From a checkpoint of a small sound classifier: norm rmsnorm.
Rows from block 3 of a small sound classifier, named by matrix and row number. Rows with one number within an expert belong to one neuron, the router's apart. Each number is 200 + 20 x the weight over its row's rms, rounded and kept within 0 to 999. All counts start at 0. After the name is the row's rms in percent of the matrix's.
Before each expert's rows are labels from the 100 clips, of 14976, where the router gives the expert most weight on average: "responds to" is what is common among them. Only what is clearly more common there than usual is listed. The data: notes from a synthesiser with random patches. In brackets: how many of the 100, against the usual share in percent.
# router: router (model.blocks.3.mlp.router.weight, 16x192), inputs 128-191
# up: expert up (model.blocks.3.mlp.up, 16x384x192), inputs 128-191
# down: expert down (model.blocks.3.mlp.down, 16x192x384, transposed), outputs 128-191

# expert 13
responds to: drive (54 vs 25.6); bass register (50 vs 22.4)
router.13,097,178,195,202,186,204,250,160,196,190,209,219,211,173,211,176,197,181,196,208,216,221,215,172,205,193,196,214,203,207,195,193,177,207,163,194,204,183,190,164,176,204,196,218,153,198,201,214,206,221,190,192,164,175,176,206,198,180,215,164,192,219,214,191,184
up.0,084,215,177,163,200,196,229,175,197,190,175,203,159,205,202,213,186,220,203,193,186,203,225,174,180,173,201,196,186,178,166,163,208,161,186,181,203,210,220,186,171,163,194,181,174,213,206,202,217,198,199,183,174,202,190,195,189,211,170,213,173,226,199,186,239
down.0,087,154,207,201,216,204,167,158,170,196,198,207,199,210,206,199,215,225,184,180,198,188,209,225,214,204,173,200,197,198,202,223,175,211,175,183,190,172,187,195,199,194,182,196,204,227,210,223,183,219,196,191,186,216,203,185,152,223,195,201,222,185,182,209,214
up.1,105,199,199,213,208,179,229,211,212,201,235,245,209,170,158,188,216,166,186,223,178,248,188,209,171,228,195,194,200,188,202,182,216,158,179,192,213,196,171,168,195,200,205,227,165,192,187,189,250,201,213,212,210,178,165,228,212,186,197,218,177,175,226,200,180
down.1,116,237,219,211,212,195,168,237,222,201,207,152,218,206,231,218,209,204,206,200,172,171,194,221,214,196,204,217,199,190,221,231,206,218,216,197,211,199,195,239,219,232,194,186,241,174,223,212,193,203,175,225,212,214,220,191,228,244,223,206,181,180,199,204,180
up.2,088,195,159,214,193,209,217,193,192,176,199,207,191,178,194,197,180,219,212,198,179,228,174,172,179,169,181,209,167,207,180,194,200,213,199,200,219,173,210,149,175,212,213,223,149,211,169,179,233,187,226,169,182,177,205,158,191,199,203,206,181,209,195,163,214
down.2,095,144,197,198,189,182,231,161,186,188,229,212,204,212,169,193,237,200,192,191,220,206,183,192,215,197,172,206,214,199,197,196,172,216,179,157,188,181,189,194,177,185,193,206,187,233,192,221,183,171,194,171,193,181,206,186,192,211,211,185,194,204,183,206,218
up.3,130,170,203,207,204,208,229,168,183,184,201,229,214,168,188,192,210,172,185,220,198,204,210,182,202,203,181,191,188,227,222,217,195,187,168,185,202,197,200,214,195,204,174,209,164,230,229,235,182,201,186,203,190,190,193,222,189,188,199,205,188,180,203,203,198
down.3,109,195,230,184,221,206,193,195,172,221,199,189,199,207,226,235,228,231,236,199,160,190,226,231,233,187,178,201,171,213,190,223,221,187,189,192,222,187,200,227,224,177,198,170,213,203,201,207,190,205,237,205,212,228,212,221,183,221,208,228,219,168,189,233,226
up.4,079,214,165,195,201,197,192,189,186,207,219,202,208,148,203,168,190,201,236,199,192,205,193,180,215,191,190,200,196,215,198,160,190,175,181,191,206,179,191,178,183,220,186,192,189,210,195,202,197,187,219,198,205,198,214,170,222,205,194,195,189,217,222,164,197
down.4,089,162,226,185,185,165,195,188,185,206,203,220,181,213,178,191,199,222,189,154,203,215,142,204,194,237,193,223,195,198,202,246,205,180,195,194,232,202,196,170,208,190,180,199,194,211,185,222,208,200,210,196,194,187,208,186,176,219,214,199,224,195,202,205,210
up.5,101,191,179,209,186,187,178,177,188,172,170,217,184,149,195,189,176,177,184,203,182,182,179,179,185,167,189,168,180,200,212,205,172,187,192,193,225,178,219,173,173,196,222,178,177,206,190,194,216,194,166,179,179,194,206,181,205,195,212,188,165,213,199,179,214
down.5,083,166,212,183,212,234,189,176,174,222,191,212,186,190,187,202,235,206,209,192,256,196,174,177,195,202,178,206,207,222,187,188,212,190,170,192,206,182,209,193,181,163,183,220,221,208,202,212,182,178,186,179,171,177,193,173,175,192,201,177,234,206,198,236,219
up.6,112,195,196,185,188,169,215,162,196,155,185,215,200,166,194,178,168,195,170,203,195,181,199,176,210,208,153,195,186,209,214,198,187,191,155,190,205,187,182,193,159,215,208,217,188,206,200,203,218,195,200,179,174,212,205,184,210,155,209,195,186,204,191,163,181
down.6,085,151,188,209,205,201,209,182,175,193,202,244,198,215,229,173,233,229,213,181,208,190,196,202,236,191,164,221,164,185,171,215,183,204,167,172,203,190,197,204,182,159,194,199,181,214,173,216,189,171,197,192,188,201,221,212,168,225,189,202,224,195,207,213,206
up.7,110,205,220,179,179,205,211,181,188,184,194,219,236,188,189,187,200,175,192,197,178,163,223,196,233,199,198,204,183,185,231,214,159,198,173,199,191,201,184,211,184,202,187,202,200,226,223,223,190,206,203,184,189,194,199,203,162,199,206,151,197,203,205,218,190
down.7,091,191,244,169,211,225,182,180,176,230,216,208,171,237,224,225,233,227,201,193,192,209,207,217,219,187,183,214,177,191,197,215,203,192,178,188,184,218,205,207,212,177,172,189,209,205,228,215,193,202,215,208,191,230,199,193,176,238,187,209,240,175,180,218,231
up.8,092,187,223,198,176,210,221,185,170,178,190,194,225,177,191,191,205,199,220,196,172,174,228,219,192,184,187,165,210,192,192,201,187,194,189,208,230,196,194,161,188,177,222,204,216,219,217,214,232,180,221,205,222,183,221,213,158,176,202,183,165,199,185,181,201
down.8,095,191,212,165,195,183,196,197,207,250,209,218,205,199,236,216,235,232,213,197,174,204,216,216,201,179,213,175,162,209,191,212,201,204,199,209,219,199,194,229,214,179,192,182,242,190,199,185,188,202,201,206,216,234,200,188,208,209,212,228,187,172,239,207,182
up.9,081,150,168,245,217,204,225,183,186,214,166,238,195,187,218,196,181,195,208,225,196,224,152,191,161,169,188,207,168,214,184,214,197,159,196,179,221,184,209,170,211,198,201,213,179,193,192,234,207,159,210,179,184,194,182,191,196,188,195,208,172,204,198,190,213
down.9,091,164,192,172,193,183,192,153,177,186,193,205,205,195,185,213,225,206,191,178,216,202,174,201,207,222,185,211,215,187,197,227,162,215,165,191,207,183,189,190,191,170,205,208,203,219,197,185,181,175,208,164,170,181,173,205,181,222,197,175,243,172,172,213,205
up.10,115,198,187,182,192,203,205,173,199,196,189,216,228,151,205,206,210,181,213,210,199,175,220,185,214,226,165,190,210,244,227,231,216,179,181,209,217,205,169,235,201,223,200,201,162,247,189,233,208,214,198,224,186,204,197,203,190,163,211,189,177,217,194,187,225
down.10,102,175,220,188,217,200,198,215,176,228,220,227,208,224,206,227,242,204,222,216,199,187,191,216,216,177,182,233,187,213,179,229,186,180,195,183,215,217,202,192,214,171,174,206,224,190,223,182,164,206,234,215,203,217,210,222,187,245,221,225,226,181,210,232,229
up.11,118,158,188,195,217,225,230,174,189,200,180,228,216,162,187,201,200,194,200,221,192,197,232,192,206,195,176,197,223,227,207,223,179,197,176,174,208,202,198,210,190,215,193,207,195,210,223,197,192,170,207,202,169,197,199,218,191,195,218,207,188,222,216,209,204
down.11,098,186,222,179,232,208,169,184,154,223,226,184,197,224,205,204,222,200,217,210,199,172,204,213,238,189,185,208,188,206,214,225,214,191,176,204,193,207,215,204,194,214,207,193,199,223,226,229,207,185,211,200,211,198,196,239,164,233,196,219,225,153,160,211,245

# expert 5
responds to: pitch class: D (40 vs 6.6)
router.5,088,158,195,188,199,205,233,154,208,180,170,234,205,165,188,185,188,166,187,239,211,220,200,183,192,212,214,208,177,192,201,200,203,174,166,217,201,166,194,196,168,203,202,197,191,204,208,185,197,204,180,202,181,168,194,232,200,147,216,158,204,214,202,195,196
up.0,086,146,163,198,187,217,238,165,203,190,174,267,226,229,222,202,191,209,152,213,185,213,211,183,200,187,192,196,184,189,198,224,169,200,168,191,216,180,221,197,139,185,208,249,188,177,178,210,176,178,196,187,215,222,206,231,188,183,193,191,165,217,215,192,218
down.0,093,175,219,172,228,213,196,167,188,194,174,216,225,197,186,211,226,206,207,194,213,181,195,195,219,194,204,211,188,204,195,213,188,186,179,179,224,199,178,207,202,207,211,201,187,203,215,200,148,190,220,191,163,202,197,189,177,186,212,219,245,201,209,208,235
up.1,096,180,170,225,191,187,244,157,136,176,183,220,190,202,213,208,184,204,167,163,182,226,178,197,169,185,194,205,167,220,200,206,209,196,171,167,196,181,219,181,192,188,181,222,167,191,194,209,191,159,197,191,171,185,200,207,183,178,207,191,184,234,181,143,223
down.1,103,153,181,193,204,213,198,165,186,188,189,225,184,178,193,174,208,209,176,180,238,209,175,179,189,207,181,191,207,209,192,174,168,180,176,167,214,189,202,180,197,176,224,216,186,194,184,181,188,177,195,189,171,158,209,183,175,181,203,170,214,213,191,222,213
up.2,098,209,197,189,177,220,198,172,199,210,208,192,197,218,187,193,232,208,206,180,236,232,169,200,211,170,209,187,176,212,168,213,192,193,181,212,213,205,185,165,211,221,217,208,176,177,151,220,195,207,199,199,160,166,163,207,197,198,179,175,204,229,184,179,220
down.2,094,210,176,213,206,208,213,215,208,164,190,195,221,168,188,201,159,177,179,234,263,199,217,192,169,220,239,235,253,217,221,173,196,235,208,222,164,193,213,204,173,196,204,178,194,197,211,233,205,218,202,189,200,185,187,205,219,187,205,182,229,200,218,196,179
up.3,084,212,182,224,188,207,182,154,201,201,173,221,180,182,199,193,194,202,188,143,173,189,211,172,190,187,208,190,196,223,216,177,159,213,191,196,190,186,207,190,185,183,197,233,169,200,179,223,181,185,186,193,171,181,188,166,198,219,200,188,185,200,182,177,215
down.3,081,174,202,192,216,217,206,177,202,205,183,221,173,172,188,185,192,216,215,203,261,217,183,192,185,221,209,196,188,199,204,182,189,193,180,166,190,157,193,183,159,175,206,199,197,189,197,204,193,187,231,160,174,204,176,196,177,180,202,195,247,224,199,229,230
up.4,094,197,151,200,207,212,208,181,220,193,174,212,185,155,224,187,205,214,176,191,201,220,188,202,201,175,199,194,210,178,206,202,177,198,169,180,202,173,239,181,193,212,214,193,194,210,156,228,232,203,218,195,199,165,198,196,182,214,162,186,171,260,195,208,207
down.4,081,204,218,155,209,202,187,197,159,229,219,214,186,200,204,201,246,235,195,202,226,173,160,198,199,194,157,217,189,235,239,211,198,161,214,158,202,178,200,220,198,190,175,193,188,200,210,225,186,204,209,175,200,196,205,205,150,233,216,194,220,209,192,212,233
up.5,090,202,179,254,207,218,195,185,182,204,191,199,204,217,216,181,194,228,195,176,174,180,208,212,205,126,198,167,203,170,182,191,202,194,176,206,231,181,202,184,209,169,185,205,209,197,218,218,178,204,206,176,201,207,230,188,178,197,219,181,179,216,195,190,214
down.5,096,174,177,164,209,195,200,188,189,189,190,214,203,198,202,185,202,233,164,205,209,207,189,218,188,161,194,200,197,193,205,213,158,185,150,187,204,165,188,208,188,201,215,194,198,202,203,194,162,179,215,182,159,175,178,182,163,201,197,224,191,224,213,235,183
up.6,087,192,171,203,206,166,189,167,184,178,199,187,198,173,194,169,202,190,202,196,198,204,205,209,192,185,196,186,192,213,185,206,192,207,181,204,212,167,217,188,162,211,166,217,162,183,195,211,185,183,178,160,178,163,212,236,211,195,171,187,164,219,184,197,213
down.6,076,161,199,194,207,215,178,205,188,205,199,210,194,153,162,203,256,239,206,199,215,229,165,201,216,195,182,211,187,236,195,239,190,188,189,191,204,196,166,204,173,184,198,168,207,177,196,219,187,187,227,173,193,168,204,196,190,210,224,229,202,187,183,213,242
up.7,110,174,167,156,211,209,212,170,205,181,169,227,194,158,196,178,194,176,172,209,180,187,187,191,188,171,203,160,224,204,212,204,147,183,187,212,235,188,203,191,189,200,210,194,184,205,198,203,206,190,207,189,181,171,189,193,179,182,214,213,159,230,223,212,218
down.7,100,210,263,213,227,210,177,202,190,237,205,194,223,237,222,197,217,192,225,185,179,172,224,245,215,192,218,188,217,218,192,221,218,178,210,211,209,205,216,223,221,217,210,207,193,225,212,198,207,193,239,218,208,229,224,220,176,213,195,219,204,160,216,226,206
up.8,112,220,198,132,208,201,212,211,198,180,204,237,223,176,213,200,198,165,187,237,208,205,203,212,224,250,171,209,174,200,238,203,167,185,199,202,199,159,200,224,186,253,211,182,208,243,229,213,210,213,167,223,207,196,193,207,188,205,182,199,197,210,223,194,218
down.8,115,212,227,208,212,214,165,217,159,224,232,205,209,222,225,188,199,200,232,199,178,175,217,207,206,221,207,219,189,211,206,205,198,169,235,188,186,210,194,197,205,190,188,196,219,213,219,232,193,208,227,213,239,231,204,230,208,221,184,212,191,167,207,209,225
up.9,114,162,190,184,174,201,214,167,214,199,178,222,211,152,198,202,188,194,201,204,204,182,214,183,213,191,217,190,206,236,209,213,191,237,177,182,177,224,184,228,200,199,207,215,184,214,191,211,205,184,171,205,168,181,185,194,201,189,196,192,200,219,190,215,204
down.9,104,189,234,178,224,202,183,192,195,234,211,209,230,222,217,221,228,195,245,200,184,173,215,232,229,197,194,204,177,204,212,234,219,181,180,187,197,209,200,221,215,200,174,200,217,222,217,204,206,212,240,221,197,215,216,235,189,209,205,214,209,160,207,235,234
up.10,099,176,186,192,171,206,194,189,229,163,201,239,219,148,150,192,206,190,173,203,205,214,188,189,189,201,184,191,190,208,217,219,184,210,182,204,207,211,174,196,183,211,197,183,202,202,189,232,200,211,156,190,193,180,189,191,234,216,180,206,202,232,214,225,198
down.10,082,183,217,194,213,250,193,160,195,189,189,203,191,202,226,187,214,224,196,179,224,188,172,219,199,200,168,201,195,192,212,230,186,186,180,168,203,173,203,226,191,184,185,187,178,256,213,219,212,161,214,188,160,184,238,180,148,206,216,222,237,204,197,215,205
up.11,121,192,188,154,223,206,184,176,218,212,192,220,214,167,231,207,209,166,192,212,219,200,209,169,228,205,170,169,202,200,224,188,204,188,191,215,208,208,221,191,210,200,214,217,185,222,197,212,229,207,185,206,196,217,185,195,185,182,212,183,200,202,209,234,201
down.11,117,195,225,218,202,213,200,231,174,208,233,205,207,218,209,241,216,214,193,213,179,184,191,249,216,208,192,222,194,195,203,256,203,197,206,198,195,222,188,229,197,197,164,185,225,193,221,216,213,203,215,216,223,213,214,214,220,246,199,240,208,196,189,213,218

# expert 4
responds to: pitch class: C# (25 vs 6.4)
router.4,085,188,181,198,178,183,216,175,184,193,205,192,218,231,216,208,176,190,200,197,226,204,225,169,211,178,190,214,206,199,197,194,178,209,189,198,180,210,203,171,195,226,235,223,136,207,188,212,225,197,192,201,171,157,181,223,207,184,206,193,203,232,192,162,206
up.0,099,199,187,232,169,212,209,165,200,154,168,189,204,201,201,201,190,192,163,174,207,192,205,204,179,172,187,189,198,224,185,218,174,190,180,168,220,200,174,211,184,205,203,207,190,166,185,184,175,162,204,177,175,173,218,171,194,205,202,169,182,208,156,212,194
down.0,105,154,209,177,188,195,191,173,200,208,186,216,182,183,183,209,214,217,182,195,190,195,188,190,184,182,191,173,168,182,200,197,166,220,152,172,208,210,178,189,195,173,193,198,190,176,183,198,193,190,170,195,174,175,198,179,170,217,204,190,203,214,181,197,210
up.1,090,200,182,205,195,208,209,188,228,161,172,192,205,210,177,205,153,197,191,187,193,183,203,182,185,157,191,178,191,211,184,224,209,220,177,170,215,204,197,230,173,183,221,175,161,212,200,186,201,164,183,179,172,182,200,201,195,194,211,194,185,216,214,209,182
down.1,095,180,198,167,190,181,186,165,194,210,208,201,186,232,209,219,226,253,193,175,192,223,203,191,251,179,193,202,173,197,210,193,193,217,160,205,191,205,218,209,223,190,209,212,192,191,170,192,193,217,217,199,177,227,188,165,170,214,207,196,218,186,177,213,229
up.2,097,197,180,229,212,193,205,220,192,176,172,182,184,181,231,177,167,208,190,170,198,219,183,174,164,168,212,179,172,170,161,197,195,183,209,158,230,209,168,200,186,201,220,215,164,176,159,184,211,184,213,166,154,154,225,176,188,210,206,212,176,212,202,201,174
down.2,089,163,168,178,244,155,219,150,192,179,201,210,177,189,197,202,202,204,185,198,183,212,190,187,198,183,189,196,165,176,199,214,179,215,157,202,212,189,203,221,206,218,191,222,169,175,166,216,191,207,173,182,185,167,157,198,185,227,183,196,205,211,188,220,248
up.3,096,205,177,210,175,169,189,168,200,180,158,216,182,183,176,191,194,231,205,194,203,198,204,182,181,158,217,204,159,199,177,208,202,226,159,171,192,212,178,196,162,196,181,215,179,205,164,185,211,184,184,186,178,184,193,208,181,203,187,187,191,202,173,174,187
down.3,101,160,204,151,239,198,185,181,208,191,209,205,203,221,201,212,243,218,203,202,200,234,204,195,244,209,170,205,188,212,202,212,176,197,168,197,204,218,198,204,218,193,199,195,195,195,213,202,184,217,211,227,179,194,228,200,179,238,196,181,230,209,213,206,221
up.4,112,192,175,231,180,201,187,184,215,161,175,184,185,182,191,179,176,218,166,182,199,208,185,207,195,180,174,194,161,182,184,187,191,199,205,185,207,170,168,186,172,206,224,197,168,177,193,196,187,179,163,159,170,160,186,168,190,215,166,205,171,239,175,212,185
down.4,106,176,211,206,206,224,184,166,194,199,171,235,174,179,197,197,229,207,177,188,183,194,190,180,201,177,193,164,173,187,192,195,167,232,154,170,217,186,216,189,194,186,190,187,185,177,188,193,187,189,179,189,184,189,190,191,174,218,195,194,209,217,199,208,220
up.5,101,178,165,206,200,195,159,169,206,153,149,213,178,195,196,200,186,221,169,182,208,182,213,196,186,177,186,198,205,176,182,222,180,178,179,175,201,189,224,189,171,199,206,199,181,184,180,191,170,176,186,196,199,195,206,187,189,201,191,194,177,214,187,167,196
down.5,123,171,198,181,209,198,205,162,202,188,200,236,198,199,181,200,196,230,177,177,208,214,175,183,194,192,178,187,175,203,172,196,173,218,154,179,214,193,198,212,183,154,203,211,187,178,190,189,182,202,192,176,169,169,175,172,170,211,201,182,232,216,209,191,221
up.6,100,174,219,177,187,201,216,191,189,199,204,181,212,189,211,206,213,185,191,203,204,216,208,218,194,206,183,231,187,176,185,207,224,230,174,204,201,229,223,165,207,200,202,169,217,205,182,187,233,199,223,206,195,174,201,205,213,177,201,209,215,211,237,216,215
down.6,104,229,179,245,205,249,180,209,186,194,197,191,233,196,231,212,212,190,223,218,218,179,225,191,214,198,228,187,243,224,207,185,223,180,246,200,174,192,168,211,221,217,208,203,169,184,197,199,194,200,196,211,208,208,220,213,190,192,194,160,183,194,214,197,187
up.7,110,216,198,189,209,207,200,188,230,196,189,192,215,167,221,181,201,176,225,217,197,187,190,164,219,210,192,191,202,198,226,223,227,197,172,221,171,216,234,210,207,221,220,191,158,220,170,207,217,225,197,202,196,216,199,198,161,184,184,189,196,183,208,240,212
down.7,095,198,197,182,165,234,190,204,241,193,211,208,215,241,209,210,213,183,171,224,212,199,168,220,230,184,164,197,198,181,189,175,191,206,191,190,188,206,168,211,231,211,212,176,204,206,213,179,204,196,198,208,206,200,194,195,205,218,209,220,211,220,177,194,214
up.8,091,191,184,213,205,208,203,173,148,201,171,218,186,197,195,186,173,214,210,180,182,197,199,180,185,195,197,183,213,206,198,210,192,197,167,176,205,195,214,197,174,228,203,198,189,152,195,201,177,165,205,190,192,176,229,198,176,189,229,172,183,200,162,180,208
down.8,113,175,181,160,235,189,193,178,179,197,192,211,182,194,199,190,214,203,172,193,191,234,193,199,204,178,164,184,142,198,174,219,165,221,160,169,221,169,189,193,192,154,187,207,175,215,182,185,184,182,179,212,186,182,194,184,139,221,202,207,220,219,216,196,223
up.9,092,197,198,203,197,187,186,176,204,179,140,200,189,174,168,218,169,224,193,189,194,169,193,176,204,164,184,209,206,170,180,211,172,220,178,165,200,201,210,223,185,171,182,198,186,187,183,201,209,186,180,171,168,213,200,202,188,203,210,179,196,204,206,202,208
down.9,106,171,216,173,194,198,199,167,193,203,195,212,189,225,194,215,222,234,181,171,204,207,205,179,240,203,198,194,183,219,170,198,192,221,128,201,204,212,173,212,226,193,211,211,187,172,168,189,198,219,208,195,184,192,191,184,172,214,192,195,235,208,171,190,239
up.10,103,170,160,254,204,173,188,156,188,187,164,187,190,175,189,219,211,221,174,187,178,212,183,199,177,163,219,197,185,171,175,156,202,186,186,181,210,183,214,178,167,214,212,186,156,191,167,203,172,166,192,179,198,153,182,210,198,187,198,201,189,223,156,186,218
down.10,106,161,209,173,224,187,204,202,186,187,174,203,198,205,192,232,222,228,204,185,207,209,166,216,215,182,182,207,161,199,190,213,170,213,151,173,221,206,175,205,202,196,215,204,186,187,193,190,183,181,203,185,172,180,188,187,181,225,219,168,202,213,190,209,213
up.11,094,171,168,201,201,228,169,156,234,192,209,232,200,176,201,188,182,195,204,181,197,219,227,184,205,199,187,195,199,164,221,183,208,200,204,183,206,175,214,209,189,192,190,173,201,196,201,196,183,196,193,188,177,187,205,198,186,184,180,186,179,244,202,211,201
down.11,087,178,173,171,188,166,221,199,199,214,208,190,170,217,194,199,205,232,211,191,208,233,155,197,235,188,171,188,186,163,158,201,212,194,187,191,218,200,161,181,211,177,220,232,184,202,177,186,208,169,227,188,205,197,223,195,173,200,203,206,207,217,185,196,205

# expert 1
responds to: pitch class: D (51 vs 6.6); narrow pulse (26 vs 9.9)
router.1,083,216,175,205,179,182,238,207,212,198,172,194,264,167,203,222,189,200,204,185,201,212,198,177,174,216,174,207,221,228,189,231,199,194,180,203,204,213,222,161,207,209,197,208,177,202,197,220,193,177,222,242,186,176,188,192,207,200,233,170,206,210,214,156,219
up.0,096,223,166,255,200,203,198,216,229,187,182,189,209,180,215,173,198,196,188,185,173,177,201,196,176,154,178,185,220,182,212,204,234,214,199,187,221,214,191,200,189,216,227,190,207,181,187,196,212,199,191,200,216,218,211,190,235,226,194,193,165,197,167,223,166
down.0,096,168,180,183,210,210,235,202,198,224,164,202,155,215,192,208,213,212,207,189,180,204,196,206,206,163,159,185,217,223,189,205,193,178,148,167,216,196,196,200,198,174,156,206,193,198,184,194,182,167,185,187,188,209,196,187,206,196,183,223,187,197,187,216,215
up.1,086,198,169,197,193,194,223,183,191,172,159,226,166,169,203,210,205,213,164,173,190,224,196,186,170,184,193,179,189,157,203,174,197,207,215,196,189,173,211,166,161,225,182,221,148,205,191,208,206,174,213,174,188,191,218,179,181,159,189,200,179,217,214,185,230
down.1,096,151,200,197,194,196,185,171,192,205,166,223,192,199,194,190,221,214,200,190,230,208,166,172,198,195,180,191,180,235,219,198,183,204,183,179,201,171,200,204,174,173,180,207,166,195,181,208,185,189,208,177,167,195,186,186,146,181,193,205,231,222,193,215,216
up.2,112,218,216,167,215,194,183,200,204,189,200,210,220,200,222,202,171,179,174,211,212,181,211,207,212,184,213,178,212,209,181,215,175,206,165,230,217,173,219,208,221,217,228,186,194,213,220,196,208,184,213,226,193,211,195,227,191,205,216,189,216,208,224,217,202
down.2,098,217,209,216,232,189,199,240,174,206,216,197,190,213,209,170,172,183,211,233,172,190,248,205,202,169,226,169,209,188,211,203,187,203,215,203,214,165,198,216,170,202,206,209,195,211,230,199,183,221,208,203,199,214,218,228,195,199,163,207,192,156,214,172,201
up.3,099,184,198,176,218,189,207,189,208,205,197,220,234,173,187,196,183,145,174,208,219,201,216,170,246,225,181,206,173,189,195,222,190,174,189,223,221,166,210,182,202,240,235,207,200,235,193,171,209,198,203,192,212,200,217,214,179,183,188,204,208,216,183,213,207
down.3,109,225,219,223,211,212,205,251,164,203,246,201,182,244,220,199,208,213,203,237,173,191,233,237,170,216,231,232,208,185,211,196,202,197,205,213,171,211,195,180,196,208,191,180,240,207,241,225,182,206,205,205,196,236,188,212,207,206,179,239,165,181,186,199,213
up.4,117,208,210,221,197,168,222,184,221,191,200,189,215,202,177,224,191,191,185,190,227,201,221,197,216,196,230,201,216,205,221,220,206,206,191,263,196,210,174,218,211,233,233,176,186,201,168,200,237,218,223,209,211,189,190,218,222,202,207,190,241,190,189,238,198
down.4,128,212,225,215,240,207,210,245,209,220,206,195,217,212,198,178,179,173,212,244,171,169,229,199,184,204,204,192,230,210,204,192,218,192,214,196,204,199,213,187,192,213,186,186,222,221,253,205,193,192,183,202,217,237,214,217,225,200,191,211,161,187,232,192,181
up.5,102,220,195,194,192,191,210,180,209,192,182,218,208,209,201,205,185,182,209,212,231,185,201,176,217,202,201,216,175,200,199,181,199,197,190,218,248,206,205,223,189,188,234,204,179,231,208,179,226,190,192,211,203,173,217,211,188,196,211,185,227,228,223,222,214
down.5,104,204,202,231,198,187,210,260,176,180,241,201,220,224,188,197,203,164,188,207,175,184,231,194,185,188,220,208,229,179,216,206,203,198,218,195,192,187,187,194,193,185,188,197,216,218,234,232,178,210,189,207,223,222,199,205,207,204,177,219,158,193,198,179,187
up.6,089,192,186,189,172,192,218,174,175,219,176,231,171,175,206,217,170,211,209,166,226,213,216,176,152,158,195,184,193,184,190,183,184,190,169,200,178,178,186,174,188,202,182,241,186,194,186,206,198,184,200,181,159,161,173,183,220,169,217,201,148,250,187,177,212
down.6,087,156,177,194,202,221,177,159,172,191,199,220,205,195,213,160,216,211,181,216,239,201,175,182,220,216,205,191,174,183,199,193,166,196,203,189,208,162,195,209,168,188,227,176,184,184,216,186,187,187,191,165,167,173,184,213,167,195,198,171,243,214,202,213,206
up.7,091,180,184,201,231,203,228,179,204,179,185,187,197,198,186,185,188,204,189,194,213,224,191,203,183,195,190,170,201,191,186,187,185,216,165,212,204,167,227,182,181,189,231,207,184,169,212,206,193,176,213,177,172,185,177,205,170,178,165,222,151,229,180,200,228
down.7,105,168,184,194,210,202,221,163,162,189,184,220,188,196,184,193,205,218,189,183,250,210,206,190,203,209,208,190,184,212,182,206,181,216,181,179,205,178,190,159,163,178,197,199,193,189,177,223,193,194,172,168,150,196,188,186,177,210,193,187,263,221,200,189,216
up.8,117,179,162,177,219,201,222,194,208,180,228,214,212,162,192,182,225,172,194,213,166,215,194,240,181,238,142,205,215,210,224,225,179,208,205,168,220,171,187,210,198,191,185,195,216,214,203,233,193,196,191,224,209,209,189,171,204,205,178,228,174,198,209,185,182
down.8,103,207,194,192,200,165,215,224,209,219,203,186,174,200,178,215,236,180,217,194,139,227,183,203,220,176,183,178,191,197,214,222,225,184,224,199,246,191,203,213,212,194,199,196,203,199,161,208,212,205,221,220,210,211,193,205,235,224,195,163,178,167,171,212,204
up.9,107,185,172,232,198,208,222,212,203,164,225,217,206,166,181,186,218,176,162,188,200,218,183,188,169,219,173,203,205,188,225,222,179,214,196,169,198,150,178,192,182,220,187,204,199,214,190,224,186,174,188,195,189,207,185,192,209,214,185,210,152,203,221,189,193
down.9,090,174,190,184,182,164,224,193,191,237,186,201,182,204,177,232,236,226,194,172,166,209,187,206,217,206,171,199,177,194,173,211,184,167,184,196,232,191,187,209,205,172,173,201,214,225,149,199,213,188,228,227,205,203,215,207,213,226,182,197,175,176,146,215,187
up.10,090,220,150,214,187,146,201,179,201,176,183,193,171,169,188,220,176,219,188,179,199,221,184,199,195,181,206,168,202,165,184,173,187,188,202,210,204,169,203,173,206,214,195,214,176,196,182,186,244,179,213,157,207,184,194,191,213,175,179,203,177,215,233,189,186
down.10,078,169,192,236,204,206,175,199,164,190,214,196,191,222,217,183,238,248,200,184,176,198,179,180,224,209,188,209,178,212,190,205,179,219,206,177,194,205,176,199,210,215,218,179,207,214,203,212,156,173,217,186,196,181,190,174,173,224,233,173,213,210,219,209,221
up.11,086,182,171,214,177,219,195,145,178,154,214,206,186,171,193,196,194,188,197,190,193,223,216,192,180,183,191,193,185,173,176,185,189,214,170,211,214,184,214,192,192,223,205,217,168,221,158,202,204,191,203,188,185,179,177,197,192,157,210,215,165,203,174,164,206
down.11,104,172,192,195,180,188,205,156,177,181,188,218,202,204,187,190,218,211,206,184,221,207,188,194,203,204,218,204,202,186,202,196,170,195,183,172,191,165,188,218,202,167,194,184,167,199,192,185,178,190,200,165,164,190,205,186,146,177,188,167,228,239,194,200,206